A small waveform VAE, trained from scratch.
Data: trained on single notes of 20 synthesised instruments, 78125 training examples, 7.4 epochs.
Rows from block 3 of the decoder of a small waveform VAE, named by matrix and row number. Each number is 128 + 24 x the weight over its row's rms, rounded and kept within 0 to 255. All counts start at 0. Numbers have three digits each.
After each channel's rows are labels from the 100 clips, of 14976, where the channel reaches its highest value: "strongest on" is what is common among them. Only what is clearly more common there than usual is listed. The data: single notes of 20 synthesised instruments.
# conv: width-7 conv (decoder.decb.0.1.conv.weight, 128x128x7, each kernel summed), inputs 0-127

conv.2:165120098116138133117083118108104107124091094122100146140124117125118116106110120098105136109083127083087116086101095094165124106116155116123112119076093097127130115122131109145111117102074135104085108145097123137131054136143140106144173104109103108118098124121123122108118151082110156123101072127125166100129130105105153151128118137116112139111130134125152124114168085106148115082118
strongest on: mains hum

conv.63:125124138143143132131148115128145120186106149112110080129158121131123159132141111111128160140157132139133111135144151140120146166123117156131186137140135138152095133092130168123120137120126080133034119109091122178095138157120081144144108144125128119071130151159135114126138121133133156117141143119122137128142107178125079135161131134144158100124138117115157146144166140113181129104194
strongest on: decaying tone; marimba-like; mains hum

conv.102:093131131140112172134187102115119130113123131143137123107107132097128129135140096136134109147122137182165159172112128160097117161142096106141120134138132115141137127122092118097122131128184131132158141099133128067104204103117096124091127130137132143144104099104132142131127097190103111132143182138130102115132140128123091127123115102130164114131143107157092135136090168126072132149091
strongest on: clipping; text has "clipped"; text has "noise"; octave 3

conv.99:160131121131185129134122139091121135090145118138138113153190140133135104139127083141137148169103129129122103118140125137147117134135143142117102123093099107138130139130109100125116136145123131136147122118142134142207109155154190113220151123132131123181129130083128136136130138104105117141132128125146139142128145115122158184115120162138089146134138135112142132136099126134054129113068
strongest on: mains hum

conv.104:133114115119119127118152135058099113129119097118122132090120126050117119130129119126123105138104116152139122142095109152122062133127133091129103122082073122124122103131095146129129120120152131119129097131127129041106155100138116107094126114145118129134138061069114100118107134144052131116134161116116132102112131118102107136132137079127130127107116130119098117148118148124104119116132
strongest on: decaying tone; harpsichord-like; thin (high-pass)

conv.41:138106093105104128089133129087126096113123113123102101112162131079088118105127077135092158184124114130132144136119121156113083128123155121142131118111092118131115079141124110148095117098128107094136107141140071126125134144118140123116123120151095120130140093100108087093084152142087177101149141113109164129109158124113170142117139091134153110092122136148150115151175139097147105135164
strongest on: decaying tone; mains hum; marimba-like

conv.111:077132126123151127131116141104121129145142130137133133214160128128121133125121171133124184134111124120120132116139078116167139128124082129162120116088117134116124129098093147097143118129115129128124132150133151144142110200134166131194167119106125132109152127111124136121118093115114079130110111123123082131119181129123173177136101152116131100134122099133182117100093105131091122110140
strongest on: mains hum

conv.31:095122119112084137118155153090133118139135129136119130129104116072122134117111114097115113123139116150151157153110111154146098139136112087162113125128118133125107115141067129135140130124157130109095143149122121063098166117132121125089128120156127104122139067076106132119117104166069083118137158127118084129112150117137099119134114082112146126124111121160124112134060155115061122139121
strongest on: decaying tone; octave 2; harpsichord-like

conv.69:125136125134135115135182150111124134128120110139132161111113135099131122140139105128139094129115129173179141177110125189144121134151144119133108136134121116148159125157107161156130141136184144138143127168118124071109211085145116111100142137183131141125139112112138127137131128187106109130139205129135113115133159115115129138136129117105128145126143155123080151147103183136093136137129
strongest on: clipping; text has "clipped"; harpsichord-like

conv.7:134098100085136137110145143088110101139122116116115139109135131052112132098101126132083128170105108145134141142102122141120086122124125091161115120111105128108113097142098146130112117098147146075149139130134119065116153126162124111100126116142110133163128061069099140101105129149068127107136149121103128099093144124105131144126137087128162135092096122137118095134114138102093110143146
strongest on: decaying tone; mains hum

conv.44:131082077092134140090153120091095090134108083116086131126149103096088120092109146113079132131099114152143146149102114153139112128126132113128120116090083126116119071143116142142116115085153123072122112130104116126128155124126160109125131091150082103156137108112099106083077133149091134093142152114111130093096126102103120112118127119119128120075111131138133102138143147097139101122138
strongest on: decaying tone; clipping; text has "clipped"

conv.112:158126126124095118122090123085120126150130123116127133168113139098121122130125142123118139128109125097094127094120079091215101112110148106156102126075077131116127123124105136158124119121083143120079094188125154117123085141162140111130186123117118118114124095089124099116123150096101134126118071115121134125118143109103165181121116117140114135121114153134158117113128095127099129108121
strongest on: decaying tone; octave 2; bell-like

conv.1:152127126130171176140122109122128144131121122119123129117105136129117116131127110116154118132130117133122118119105059130138103123121122118141099120128164136117115133125070119124124110135127124139092227117123112108106114124126095113121141128118124124243114119094126210123128123112127116131124123121114131135126168108131126107135122125140134152139112117124116122120120112129055126205152
strongest on: mains hum; octave 6

conv.21:117139125135132169134195131127127138118127125158131135131123136130135128134127116128140120131126134198207155195132135168119135161158111136125128130129122118143149142136132147120131142141205138131166124123135125130136255118134123130132146129151129140144133138130138124128133111218126126131142195137147125124133146127119138137124122134132141130133139114147115143131138164128141134141117
strongest on: clipping; text has "clipped"; white noise

conv.115:132106116108116133118145130042121116129126115119122126099106115056116109112112126122113102114113107142135137141114108143135061128128128102130107109068046133111105103136099134135127115108145120107113094138131127080117151105135119111095137114148114125140136057070105108102107124142047132117134149117108131122104133120112103129135129085138117126111108133128100104141126145121113102115130
strongest on: decaying tone; harpsichord-like

conv.80:122106098100159134103157137082093100136101090118110140125131125075105118108114126131104122172105103154143140151097094150121115125130124106144107115092105125118119084136078141129121108104156125087140140131110124070082162119142102107125123098144098144133116098097111139105089120157076109103128155116107112089098151114093144160148117114101147124084111131134100112132098154114079104135160
strongest on: clipping; text has "clipped"; white noise; pink noise

conv.40:082131135125076178129178130110135136135143149148143114159102126096125139123127136130127123126134122179170187175134117161142118166154096112179127129131122134138133133128104119104135135136180130127137128133132143090116192130098113143097157117149127132129125089101123132120121097191092103141149177126129091132114150134129102119123107101132174115136130101190136126149095160127095122136114
strongest on: decaying tone; clipping; text has "clipped"; plucked string-like

conv.74:089114113103116143115118126065122108134118130134112149154129122091112143110116139117106170142123116123122154124121044107135107123119089118171135111051084111115128106117081103102115115106123122108112111139116121140116131169075126129131119111105111138115113104100117107107107092133077118116107117129115108116111156126115139129140081115102180088104119103167175113097130113110124116106160
strongest on: mains hum; octave 2

conv.110:158140131129106098134146146098106131123126106125139120087095130086133107135134147132127074122100134149139094136105131163125095141143170105111104138101094128143127133120123158130143146133155127130130085121135133053104142066142079111089125139148136130110152091101131098134132172122096160131138165126132159119124124131111125149124161098144102144135128142091055129203139158132109136105141
strongest on: decaying tone; harpsichord-like; thin (high-pass)

conv.48:123132140137138159134175142152129135120123128167127152136121118157123132133128132113146126105133131157179187190130148176128146124150133141126134131155149129131136137205153149177131135136158137144153147183127123145141188129156141126139151137205131123123158154152133153133140115206153120142141165142142117138136192124130141134119131151124127143144131141161133129112136169128156133155133
strongest on: clipping; text has "clipped"; octave 3

conv.42:090116116113083180119163137114121110120133141144121134132106130082123151117125112136103133171122129163154176158112116135112110158137085095176130136126124131133128117110090121095123128119168141109144137113133126084105181131142119137084153128118117139143127079091121139125118101177089105113146155136121101110112132135121108134112122087138206112111122095190133117117083138111086123134105
strongest on: decaying tone; octave 3; clipping; text has "clipped"

conv.3:087113123116139142123166130105108120130112118123127091101114126083116104115122083133116074143121112162144139157119130164117102142138109116111101115129123145126115109140095107118127125113176105112132134130138132050114176079118087109099136114156119119143102099097110126106112098167089103125148175123115097123110160116116119127119112100115111106119114111132058108153081166122076104134107
strongest on: decaying tone; clipping; text has "clipped"; harpsichord-like

conv.15:092137137129158148128132120097122122156128140153128141172194121108132133124130143126128223207127140132129138132132092117130109141133111135177138129102116132137140132122100122115114130120129129126143128138120150141130129218154151143166131124115119143149131118099132126121127107134097106125116123152131090121128171150118170178144106123114160102126139110151192135111103117129099125129193
strongest on: mains hum

conv.117:109128119099154188104150144110127107181128118131107106084119106100110120117109150131109089169123106158143139142108119145074093145134111115112106117118120135120107105136092149103136121114159121112128134089103194079122152078073122110104117112127114110199153100096100142113103131147102137106159149133116119126103158121112113125122144106129124129114103097133075100150111131099098110122136
strongest on: decaying tone; marimba-like

conv.75:107116111101133138101158116104104098112131119124121114132133116074107123109104131127087136198102127155151145152103106157119098138133114104158108127112122136131121095131071129127113130113159129094138136136120118065116169131133133117121130101149116117148130079073117124106097120164086119099141160112122108104100153118109171152107117094138152109096122121148126110151082154113049112140107
strongest on: clipping; text has "clipped"; pink noise

conv.38:149122105121151114125098139096110114129118113112117126114175126108110140109131127149109153172109136111099063086123099102101106128117167126098114128088095126146141130101112110110120124096110125113193103068112161145145071152090176121157105114093106132170155118115130109120113163062103156126129110130130148118123095118110142155117146124129107134121129120086152132165148102114138125096116
strongest on: mains hum

conv.18:102128127115213173121145096093112119181101118139106153102176121110119128122117094125128148178118123157141133138113089135054106152135103140123143123081120129131131118115086093082114122125158122118161148067098145136116146144074122130152088115105125143171109126117124146124115109136095127122122147137124116111117148138110131115164117139126171124120128090147127118139113125114117121112179
strongest on: mains hum

conv.12:102118107121134158122170110094106115110112115133126136096113128089123119121126090123113096132106121173159149165102112158114109143140105103130100123113117120133130108130078125117114124112178128117134153117126126058104195093127109111101127115148118129141105097095119146112110102181092098114133178122121098098118135101104096121117114110118143110109129123148081126135080163120062118144095
strongest on: clipping; text has "clipped"; pink noise; white noise

conv.82:169120114110116093116129111085125121121129111115116127121096127091113097113114116127110098115112112121129120129119130148172090106128172106116109116085061121117118113166134126191127121113124123109108074165124137088122125100212116113105159111176119128125130093076115074114106153124089128122117131120120151131110131113127147154120145106128074151119106169104103115137132146116111117102134
strongest on: decaying tone; thin (high-pass); harpsichord-like

conv.17:136122122097137139120147118116116124114118111121117129148083116122114090106102088117125085105116105151142128138124125165182125131139157122100103103096101122123116114153135118162112119117153123118118096155117129086122148092204112111125186095172111138122115116109104108104100136137118100118127152109112121118102153106114160174113119136099059142123108147107091098163104152118083098083102
strongest on: decaying tone; harpsichord-like; bell-like

conv.56:111092097100135144110161105086101096126107108123124117111146127078112114095109106145083123160098113164147135156104103148108101141131110110134116116108107126120111096120076125112106123086166132078144132116131133076121171121111128109116118117136096132155096095091098130094099116157073124109136171121106110094108140115106090123123112104131147109088107114134105098150104154104077106134135
strongest on: clipping; text has "clipped"; pink noise; white noise

conv.10:131123126126198132122118139085130122135143124123122123120205132124127102132118101133126159193110121132118094111133112127090109138131122153106121122088100137134124134124085125106111123137131128137200136086137133152188102159127177118200111119115128118199160132090125143135129121094100127125112122124128124136131129139120130145130121161170102146116130111101142125131092112123069124106129
strongest on: mains hum

conv.9:120128120105144134107145123102132115103149119126108103150131073116103110107096104089110120095123109151148132145119131165161108138140140110100106113107116127121112112154100148148105125122155104116103114141128084100151139124167160116141213097164115127119124108081112119108113118138117094117157153113127099144114158114131140150121145120160053123121111108116128099153066144092060102123128
strongest on: decaying tone; thin (high-pass); harpsichord-like

conv.43:148124125113100099122144148084106119128126106117127120105103129062117115129131141139115102129099125139141123139092136156148085125126149082136107135089072132122115113141129160150136130123145124113108065150135132049097148095168096112076138123161132135105141071085127073123111144138074144118130149123122146111118139126112117143139146078134120131118120143109090125150136157122121126089157
strongest on: decaying tone; harpsichord-like

conv.8:131144130126111147145120147138160152151137138118138106121088130115129135134133106153162105132143116124124115120120104124144096120121126104118115124181175155121119134131097126120140120150122124141097190132151166084119117103145114113099158133120140142180169104082126158134131132113140118132193123118121124157120168143147136140161157083201111122152118120116114122126125122128071131229127
strongest on: decaying tone; marimba-like

conv.25:102138133142130161122174138125125125126123127174136136119123129130131130136133123129131121130123138158183206185119133157139129138145111126140122136125123130128132134163131139153128140132160126136151131163136132112125231117152125126118145141171127132134145128132134133131142093255125111142126164137149111117142155119121137135127113125124148123135149136173115138104126156130136135132119
strongest on: clipping; text has "clipped"; octave 3

conv.29:099115124112073167112159143107128108122149141139124115128124117082117152112118151109106140167134118159143153148116126141090108154134097088164125122135134158123109113119080146100148126105160126099132130093146135086121163135129138141088141132122118115145168075082101134109120106161088110115140157130116099124113127130129106131118134084154197111106110095162145102136078138112064123140098
strongest on: decaying tone; octave 2

conv.23:095128126118127128123113164130128119121124129132126139202109120150122143126132139122119155103125122111121161126141091103209159108117082141172139122088125139108125127124118133115130112119111131120106119203128135159135120159117135141168182122121127126073136154150123141123123083132139120123104103132121111130120194141125176175131084168125140088122116108161170122080138113115141123097126
strongest on: decaying tone; octave 2

conv.81:121129120107159135123141124105119120110113106135107130112108100111118092106095089108110091172121126144137109129116142147137108136133131122116112115112110109122127124129135149124117126107135120100190111149112085091092135092109081113117133113145108148088105124107116099110113126120112133123145144126134126130124225114119183195137135102115069110117122111100059107146107139114122110117191
strongest on: mains hum

conv.67:115101101092098142119144139042123108139128123120111137126122127059110132102103112132097136146121108142136153140112096143127085129127118105156124113088083134116109098136072123130126117104144128091128125133134119102122156137147134126104136106137105119154138067066097125100100117152036111105125141118109105111097132128121112127132118095130161126102100123152140097124103137108092104124125
strongest on: decaying tone; octave 2

conv.77:118141136131226128139113135089112147148124115133129140115164135120138095138119111141143134148103119117110115116128055105103113127124097154107110109062101112123115140104070136097136125140112122142171139103118128135148101134115147111191118125100128135191118135109117153138130109107098102141087107117134115122137149116114149129130092174124110154136127113126118120094085108146081128084117
strongest on: mains hum; decaying tone

conv.122:124121107095092141118156150032121117128112119125110139139125126073105117113106125121114139146110113155146149153121079158131095135130131119145137116054039121128115104140094144140129121125155129108143083149127109121134159140108144131128118098160114130125132090087110082116097125154049144115122161112121132118093148121123145134132114109125126128113109121145146106145144152110134113107132
strongest on: clipping; text has "clipped"; white noise; pink noise

conv.37:130125122131141107126098125116119123133123130115126119100170123118120145116131130127114148165121135097095081091121123085039114121109122126121124134122129124125134120088127112074121111110089128117171145050133132148128070141038147130128063125079122127154144129136137129120131138079122153117118085131116142125135096124118123097134138120129146126116126095095139132113155092119162128130143
strongest on: mains hum

conv.118:095130128119159129125119126105124122137154130138130121210175123122121125124117160130126197160105122126117127115137086123158131131124111128161111115100120133118120129106093151106143121129125124127121133144139159142150109210145172130189170117111125126124155125103119131118117116113113081129116114125127085133117185128125178192128119141124131109137123104130185117120083112131072117128135
strongest on: mains hum

conv.16:123091100090106138101149141056121100133124110117103131135119109076097120090101137117100123106113099146140151146114108150143099125127130109137119100073049121114111080143105135138116109091149121084109103149118127115124156125126136114117133094152089122146127089095090105088089119151062120101136147113105122111097143111114113117140122109117125119090104128144134096130130143103123093124131
strongest on: decaying tone; clipping; text has "clipped"; harpsichord-like

conv.76:133116123107086143123130111110160129128144129117115128127090115105104128118120140134144093083136105133129139129124139147186096113129158093104106109149128129115113121176115149176130111115133119125096111183134197091139125093165143107095206110156109141143164089076108112110110137126115114121161131119111121143105154116141118132165149091161065140134106135112113104131126132117088102148126
strongest on: decaying tone; thin (high-pass)

conv.13:108116125119107134127161122083126126113123120130128135118099126065122113124119096125125093104125112151153159158115109159162080129142125096138103121113103110128123119147079113155126128122157124127105121175132121057109170098140111117086137111168125127134115060067115126118115104170074098119130158121122093130115152110123108111128104089108110123122118139147102125137087165125078113129112
strongest on: clipping; text has "clipped"

conv.116:141109130131083134127106139134133136077102131129145169112091156146128118114140095128098093054097130114110146113136115105123150104110092138116096125106131116106137134133151103104088104094100168103107165149132117130127110102089135092112080147116103132113122158158122164111141096121142127131103103140121145089131089093107101095076091144091116146127129113144118129087157108109158128127075
strongest on: decaying tone

conv.60:095124134111077182138159151102126132167123138140120122120109109088114154110114113122123115143144117164164183161120137163123104138142114104185120131134120137139125115148109135125126124118162122127116133143120125078099177111127093125077119099155128123111136085103116121126108109180093097121146156135119095137101165127135107136121124080119191126134120111190119119132076152112094112135153
strongest on: decaying tone; octave 3; plucked string-like

conv.35:170115126114108107130132113096129127114133120113125124111077118095114093123114096122130077111123111143132089126129140150156093128133182116089104109111083119129113119143133126160129124123141107125123091136137141078136129082178095113100160114157125123143120094083108087113109170116098144128140149113114160145116128118130128153117154102141058142126112163071079113179124146127103114103142
strongest on: decaying tone; harpsichord-like; octave 6

conv.0:124137129130242133128118126097121134145123118125120126085172118118127100131124109125131130181115119124119115114124094109049101126124117163099118113082114130125121132116098130115124118138123121135199150069120132136147115128118151120155082120102131124236143131114124157129130122113108138131104116124121138125130110127123138116115120152149125153136124108118113124108105111125104113094111
strongest on: mains hum; octave 6

conv.57:123139130141129136134206141114118129124128118147136135115131131118139122140129128131128120127118142178204150207118128183125120147160134126124122139118110125139139137156119158149133148139189136134145115145130129110125244112147127120124131141182134133128143122118140112139144121209115116137131196138154123116140147123116136136128125125126126138134141142130109144138125190133122142128125
strongest on: clipping; text has "clipped"

conv.93:134124129120142109126075139122105135166123111100114126121147115116118134114103155137136136143109108084078071073110113088115106101105144110111094102122130135108111128108104138128143098120076129131170129105134135114117044136127144112134136110082118146127137111106112129106115159048119124126142068113109124112118106106105165140128156116147116146130103116089133109119097080132096112120157
strongest on: decaying tone; thin (high-pass); marimba-like

conv.73:135126121120097156125142104073123123132133137127117097097176113072123142120134128105129162190123127156131102123119119131056086160134125120131136121121102145142128119092104111074134128121153114123161117052134129118139136150105154144106107124093120118155163086080115098115118144121069158119160150134119143116119096143128119139114152081170160119129130100124148123169129126122114116149122
strongest on: decaying tone; bass guitar-like; octave 2

conv.66:096121126119166122125081126113116122151118125121123142144165119120117125126115145126124153142114114087091127083115075071133120095097061127146121112093120125101123126082090126079131093126081122124142139136123121134123090153110150123160130117065123129132131124118122143122125096105110101125098060118115100122118155125120154137135104136123146105123118091137146114056098071119107121118147
strongest on: mains hum

conv.39:106110121099081153129154125094135131121111122125110126114092111102104115111100097115126077104137106153148143146124143162151101134139134118110101100137111126121113116155114118152123124121150117125114126151129119062110153080185107114087145087168115133126127081087097126106091111147101082119144153115115096142100150104140123129122121096106084128133108140127085103148074149113074099143095
strongest on: decaying tone; harpsichord-like; clipping; text has "clipped"

conv.64:151077083088125150106150135085103097137102096125102136114137133103101118080108137104084139164104114151139151149106109150135105125133141121147120101092084110118115091152121140147114115070153127069138130136135118132135156135126150107120114110152067116167126107106095120076089140150088148105142148121111144094100131099094143121117126119114142146079106134149143102129153139106140100141139
strongest on: decaying tone; clipping; text has "clipped"; mains hum

conv.121:104114101108123138109164141099104098117105104130116139121125119084107123112121115125107115172110115159155155161097111163121111131139121110159103125114117119130133093137083132134111118105159136103131133151124117061086177112140108111105114099161105142121108099097116137110097114174086099104131169120118099094118169115105157154140117096097150116096122125151098123135075165115065109146135
strongest on: clipping; text has "clipped"; text has "noise"; octave 3